{
  "dataset": "larger renderings of crowded toy scenes",
  "crop_scale_min": 1,
  "num_classes": 31,
  "norm": "layernorm",
  "activation": "gelu",
  "widths": [96, 192, 384],
  "init": "lecun_normal",
  "momentum": 0.95,
  "orthogonalizer": "newton_schulz_5",
  "adamw_lr_other_params": 0.0015,
  "batch_size": 256,
  "epochs": 149.5,
  "lr_schedule": "cosine",
  "final_lr_fraction": 0,
  "weight_decay": 0.1
}
Rows from block 7 of a small segmentation model, named by matrix and row number. Each number is 200 + 20 x the weight over its row's rms, rounded and kept within 0 to 999. All counts start at 0. After the name is the row's rms in percent of the matrix's.
After each channel's rows are labels from the 100 images, of 14848, where the channel reaches its highest value: "responds to" is what is common among them; "lies over" is the class under the peak. Only what is clearly more common there than usual is listed. The data: larger renderings of crowded toy scenes. In brackets: how many of the 100.
# conv: 3x3 conv (model.decb.0.1.conv.weight, 192x192x3x3, each kernel summed), inputs 96-191

conv.73,076,236,203,199,194,221,208,188,178,179,207,217,192,209,167,221,203,189,167,178,193,228,193,203,169,185,209,215,191,210,173,195,140,207,228,194,181,172,211,212,202,214,174,204,206,218,171,174,214,201,204,172,191,195,209,213,213,220,209,187,201,181,198,211,194,184,195,178,169,167,181,140,137,192,207,193,199,178,223,194,227,209,193,236,194,175,212,182,182,195,235,201,216,191,177,229,210
responds to: car (54); truck (39); largest object: car (39)
lies over: car (48); truck (30)

conv.81,090,205,255,194,192,214,183,206,207,211,199,196,214,218,179,174,179,187,226,186,215,227,166,188,184,202,207,201,195,230,179,196,227,193,191,209,193,173,161,216,185,184,189,200,201,241,198,202,201,210,196,232,216,206,231,223,213,199,157,174,201,207,175,232,215,203,201,194,190,207,230,170,178,196,215,179,179,136,192,216,180,168,173,170,161,192,212,167,203,186,180,187,192,174,212,221,194
responds to: car (89); largest object: car (52)
lies over: car (86)

conv.58,103,217,217,202,225,171,209,233,223,182,201,179,164,220,189,213,192,188,206,191,209,204,195,180,126,239,202,204,185,212,227,181,188,199,177,185,206,185,194,174,184,133,195,210,205,184,175,196,198,192,214,198,211,163,209,173,168,219,194,179,206,185,161,182,194,194,199,196,160,196,211,191,216,186,191,177,206,219,184,211,183,201,218,160,161,207,209,207,190,181,209,189,210,195,180,214,152
responds to: hammer (100)
lies over: hammer (63)

conv.41,115,198,188,185,176,180,180,175,170,185,219,195,217,183,231,177,185,185,224,196,202,184,179,200,207,163,167,187,172,170,197,207,156,195,192,193,183,195,198,176,167,186,175,182,186,186,167,205,181,192,189,208,194,196,215,185,254,203,214,210,206,193,212,179,209,201,89,202,161,190,181,185,207,214,180,206,210,209,212,216,184,209,173,194,191,214,178,216,186,159,223,166,191,193,202,191,213
responds to: barrel (100); largest object: barrel (95)
lies over: barrel (100)

conv.32,109,204,208,239,211,177,208,192,227,222,177,231,207,195,185,209,216,211,224,213,192,168,219,219,210,221,180,181,232,233,218,200,207,200,201,214,204,228,204,228,214,211,178,172,200,206,200,178,190,230,198,193,184,213,210,201,210,214,226,198,213,214,218,214,197,216,211,237,227,214,191,216,226,215,183,220,201,214,202,222,207,211,185,205,215,211,247,226,202,230,171,179,199,195,194,160,203
responds to: hammer (76); largest object: hammer (25)
lies over: hammer (70)

conv.182,096,214,167,211,191,203,234,193,235,202,170,170,183,208,188,210,189,205,230,170,229,177,198,215,189,199,187,190,197,200,198,214,211,180,178,196,231,206,228,219,217,202,236,196,188,194,195,204,175,234,240,172,204,198,221,185,196,188,212,198,201,174,200,208,220,176,168,194,185,214,194,217,213,208,206,206,195,201,202,219,199,200,213,192,192,191,183,209,211,188,194,200,204,215,209,192,210
responds to: arch (66); dog (34); largest object: arch (32)
lies over: arch (57)

conv.136,109,174,202,162,222,171,194,179,203,215,205,212,190,203,185,208,225,188,239,170,206,238,176,196,209,201,194,213,211,207,230,198,178,179,196,153,171,163,170,183,179,177,197,215,219,182,206,189,200,181,207,193,200,193,198,181,170,206,185,168,192,179,187,200,186,184,206,188,179,191,203,194,202,199,192,210,220,154,164,211,178,213,199,198,209,204,189,159,220,193,198,204,202,183,184,200,196
responds to: dumbbell (100)
lies over: dumbbell (27)

conv.8,092,242,223,175,202,196,178,207,149,171,200,166,178,178,215,217,198,208,201,180,182,248,203,226,197,211,192,212,217,212,193,206,173,198,193,193,212,226,196,182,167,191,250,219,160,209,212,197,249,195,197,208,204,217,195,201,208,200,188,210,182,225,177,189,198,237,181,225,199,213,208,172,229,179,190,212,217,200,221,190,172,197,217,132,166,217,191,199,226,219,223,212,209,169,213,213,208
responds to: dumbbell (51); trophy (34)
lies over: dumbbell (37)

conv.14,091,192,212,211,206,218,233,227,215,213,206,196,216,205,204,187,210,221,208,215,220,199,231,222,232,198,218,212,208,196,202,216,193,215,212,202,214,213,241,224,214,202,218,182,215,214,229,197,214,197,199,187,206,241,194,211,204,197,212,245,215,219,235,200,235,196,249,189,226,203,210,236,209,218,193,221,205,212,214,205,224,214,201,204,229,225,229,210,209,209,204,193,208,167,193,183,182
responds to: car (49); largest object: car (40); truck (32); teapot (30)
lies over: car (43); truck (27)

conv.83,109,146,174,186,161,191,187,180,230,185,198,208,193,192,200,213,206,217,195,228,208,199,153,180,192,185,203,194,173,175,187,180,183,207,203,199,170,200,198,175,167,196,167,214,200,196,181,209,222,205,183,215,195,196,168,169,158,195,185,180,209,178,204,201,172,187,201,215,148,181,216,204,181,174,204,218,183,203,193,156,195,199,185,203,202,214,186,172,170,203,192,174,219,185,195,222,199
responds to: sofa (100); largest object: sofa (78)
lies over: sofa (100)

conv.47,119,148,241,201,209,179,195,180,203,194,217,185,191,175,153,202,176,196,192,169,204,183,176,202,210,212,215,182,165,229,195,195,188,189,216,200,202,193,196,175,215,189,157,164,188,239,197,168,225,182,200,200,190,196,193,204,163,193,188,216,217,211,207,185,194,200,176,183,199,187,176,154,203,170,186,193,175,160,196,230,182,208,211,193,199,176,181,186,169,184,208,198,199,196,177,213,217
responds to: car (100); largest object: car (62)
lies over: car (100)

conv.128,104,169,200,186,195,207,186,194,191,176,172,200,225,176,175,218,201,205,213,208,185,194,207,262,195,193,237,190,220,204,191,203,220,217,191,192,181,191,205,187,191,195,259,183,212,214,171,197,187,193,187,181,193,168,178,217,192,209,222,203,192,217,191,187,196,201,192,196,161,207,188,202,171,211,219,196,208,194,207,197,215,220,206,134,207,212,187,216,210,213,189,215,200,167,204,212,191
responds to: dumbbell (76)
lies over: dumbbell (70)

conv.168,091,184,192,196,209,201,216,218,192,237,202,203,221,220,234,179,233,199,186,200,218,212,215,193,218,191,192,213,259,192,208,183,211,203,205,163,214,221,185,221,200,224,212,239,214,193,236,233,215,220,217,219,212,214,220,200,190,186,218,208,222,211,216,207,185,241,198,229,214,203,195,234,218,195,212,197,229,225,218,191,203,225,229,173,221,206,224,212,203,200,235,200,203,218,212,204,191
responds to: dumbbell (65)
lies over: dumbbell (36)

conv.138,109,217,209,212,215,216,259,192,205,215,217,169,208,199,176,185,202,235,227,205,202,188,209,228,193,203,220,195,165,223,196,204,200,187,232,205,222,237,227,220,198,201,208,186,204,219,231,169,190,229,202,216,178,196,207,210,202,174,217,199,207,219,219,224,195,205,195,242,257,221,162,219,213,218,206,199,188,235,231,199,214,183,216,204,223,212,253,225,209,205,168,157,186,209,227,214,190
responds to: car (40)
lies over: car (29)

conv.110,125,140,184,177,189,191,217,175,236,203,205,212,213,182,199,190,202,205,187,229,197,187,172,225,202,207,180,204,203,186,187,193,200,199,187,192,175,170,179,156,185,194,158,173,200,211,188,187,227,192,187,219,207,203,209,195,177,180,190,199,193,195,236,198,216,157,192,209,182,230,184,169,187,211,209,169,203,204,185,196,199,204,184,177,191,192,176,172,169,182,206,207,194,203,200,183,158
responds to: sofa (100); largest object: sofa (72)
lies over: sofa (100)

conv.104,092,181,213,157,232,204,204,216,193,212,198,193,192,184,225,229,176,189,191,195,211,201,186,182,233,189,199,180,172,214,233,183,169,207,189,184,168,195,168,189,194,156,196,225,199,203,228,214,202,220,238,194,201,208,210,153,186,213,185,177,167,212,177,188,207,192,189,217,212,184,228,197,168,194,201,200,197,161,189,196,192,203,217,206,174,180,180,173,229,194,250,198,192,175,207,221,173
responds to: dumbbell (100)
lies over: dumbbell (27)

conv.99,097,190,182,165,205,186,189,177,211,196,191,179,193,191,222,207,215,189,220,223,206,208,218,239,197,183,207,217,184,225,171,195,193,210,194,196,224,169,191,209,179,201,234,209,197,209,232,165,211,213,215,185,199,197,194,189,186,239,179,216,199,216,164,201,217,184,227,221,183,175,218,204,213,177,202,139,224,156,206,192,215,230,199,217,221,203,182,177,186,204,206,178,216,192,188,202,168
responds to: arch (100); largest object: arch (60)
lies over: arch (50)

conv.76,086,173,199,157,164,185,199,205,188,189,183,205,225,199,189,194,197,220,173,208,217,209,179,175,195,163,179,211,172,197,195,194,204,208,199,184,186,200,190,200,198,161,161,184,218,188,198,210,171,210,186,212,209,211,226,192,162,197,220,218,190,186,192,180,188,226,187,201,199,173,207,177,216,177,186,216,227,176,208,187,203,216,194,191,203,201,133,184,208,196,191,185,212,228,201,194,181
responds to: house (53); truck (53); largest object: truck (36); largest object: house (33)
lies over: truck (49); house (46)

conv.31,095,217,174,162,196,203,191,169,185,170,205,209,195,172,222,193,196,186,216,213,191,214,166,204,169,200,190,229,159,183,212,219,185,183,212,225,214,187,207,189,182,204,257,214,200,201,162,175,196,169,177,188,198,179,221,204,152,213,200,190,213,188,204,225,169,203,197,199,165,184,194,191,214,199,189,197,184,180,194,234,185,192,244,208,166,165,191,179,217,203,159,188,190,200,216,209,190
responds to: dumbbell (100); largest object: dumbbell (49)
lies over: dumbbell (99)

conv.165,097,206,193,198,226,217,191,237,229,193,193,194,219,178,190,173,197,200,189,190,183,221,198,248,210,210,205,216,176,184,202,197,210,171,220,198,215,185,225,175,221,159,176,150,207,217,167,221,181,212,201,193,193,215,186,212,175,212,205,182,227,188,197,198,187,174,164,195,157,223,194,183,209,179,202,198,210,188,203,197,208,192,199,173,186,206,176,185,175,196,200,196,196,220,206,192,179
responds to: arch (72); largest object: arch (46); sofa (44)
lies over: arch (69); sofa (31)

conv.20,098,220,188,139,227,178,211,195,164,200,192,174,205,175,208,173,192,199,228,197,212,197,211,186,186,188,193,240,241,200,191,207,168,206,185,186,186,189,199,175,208,188,138,228,175,175,156,191,178,179,176,224,180,181,191,184,222,207,173,199,197,183,163,218,203,190,243,207,194,207,182,186,244,184,209,174,194,188,211,219,202,191,179,202,207,204,191,183,193,206,226,203,198,186,202,211,231
responds to: barrel (87); largest object: barrel (82)
lies over: barrel (85)

conv.117,096,235,193,183,214,220,215,183,218,220,207,210,227,184,209,197,203,232,190,223,211,203,195,209,216,201,216,190,229,217,225,206,219,209,180,194,197,196,207,238,232,205,203,246,182,221,221,206,179,233,183,208,207,226,208,212,216,229,202,222,198,201,233,213,187,206,220,191,260,188,179,169,208,215,188,211,200,233,212,243,224,194,220,209,226,196,208,226,219,222,207,232,208,175,228,224,223
responds to: house (46); largest object: house (40); robot (34); largest object: robot (28)
lies over: house (42); robot (30)

conv.78,100,171,182,193,177,193,186,187,177,200,209,187,198,182,192,204,196,218,213,183,211,206,194,215,200,178,223,202,205,179,209,191,192,207,194,212,190,202,235,171,214,232,185,191,177,199,199,182,187,183,195,228,214,195,213,217,189,192,178,218,182,179,205,187,186,165,147,206,172,192,195,179,161,204,198,215,208,215,206,213,201,187,196,191,187,208,192,212,186,187,190,235,186,203,187,210,188
responds to: car (100); largest object: car (83)
lies over: car (100)

conv.64,091,236,166,210,228,227,185,218,168,206,189,202,200,184,219,189,193,234,200,200,192,192,203,165,204,196,173,191,234,192,197,215,232,216,193,253,195,205,222,186,188,180,234,230,192,215,198,194,188,201,177,230,223,178,203,198,199,199,191,187,219,204,182,205,220,189,232,208,242,198,194,238,183,197,191,229,198,187,195,162,194,187,225,200,217,183,204,242,227,200,211,208,227,184,180,187,192
responds to: house (57); largest object: house (30)
lies over: house (47)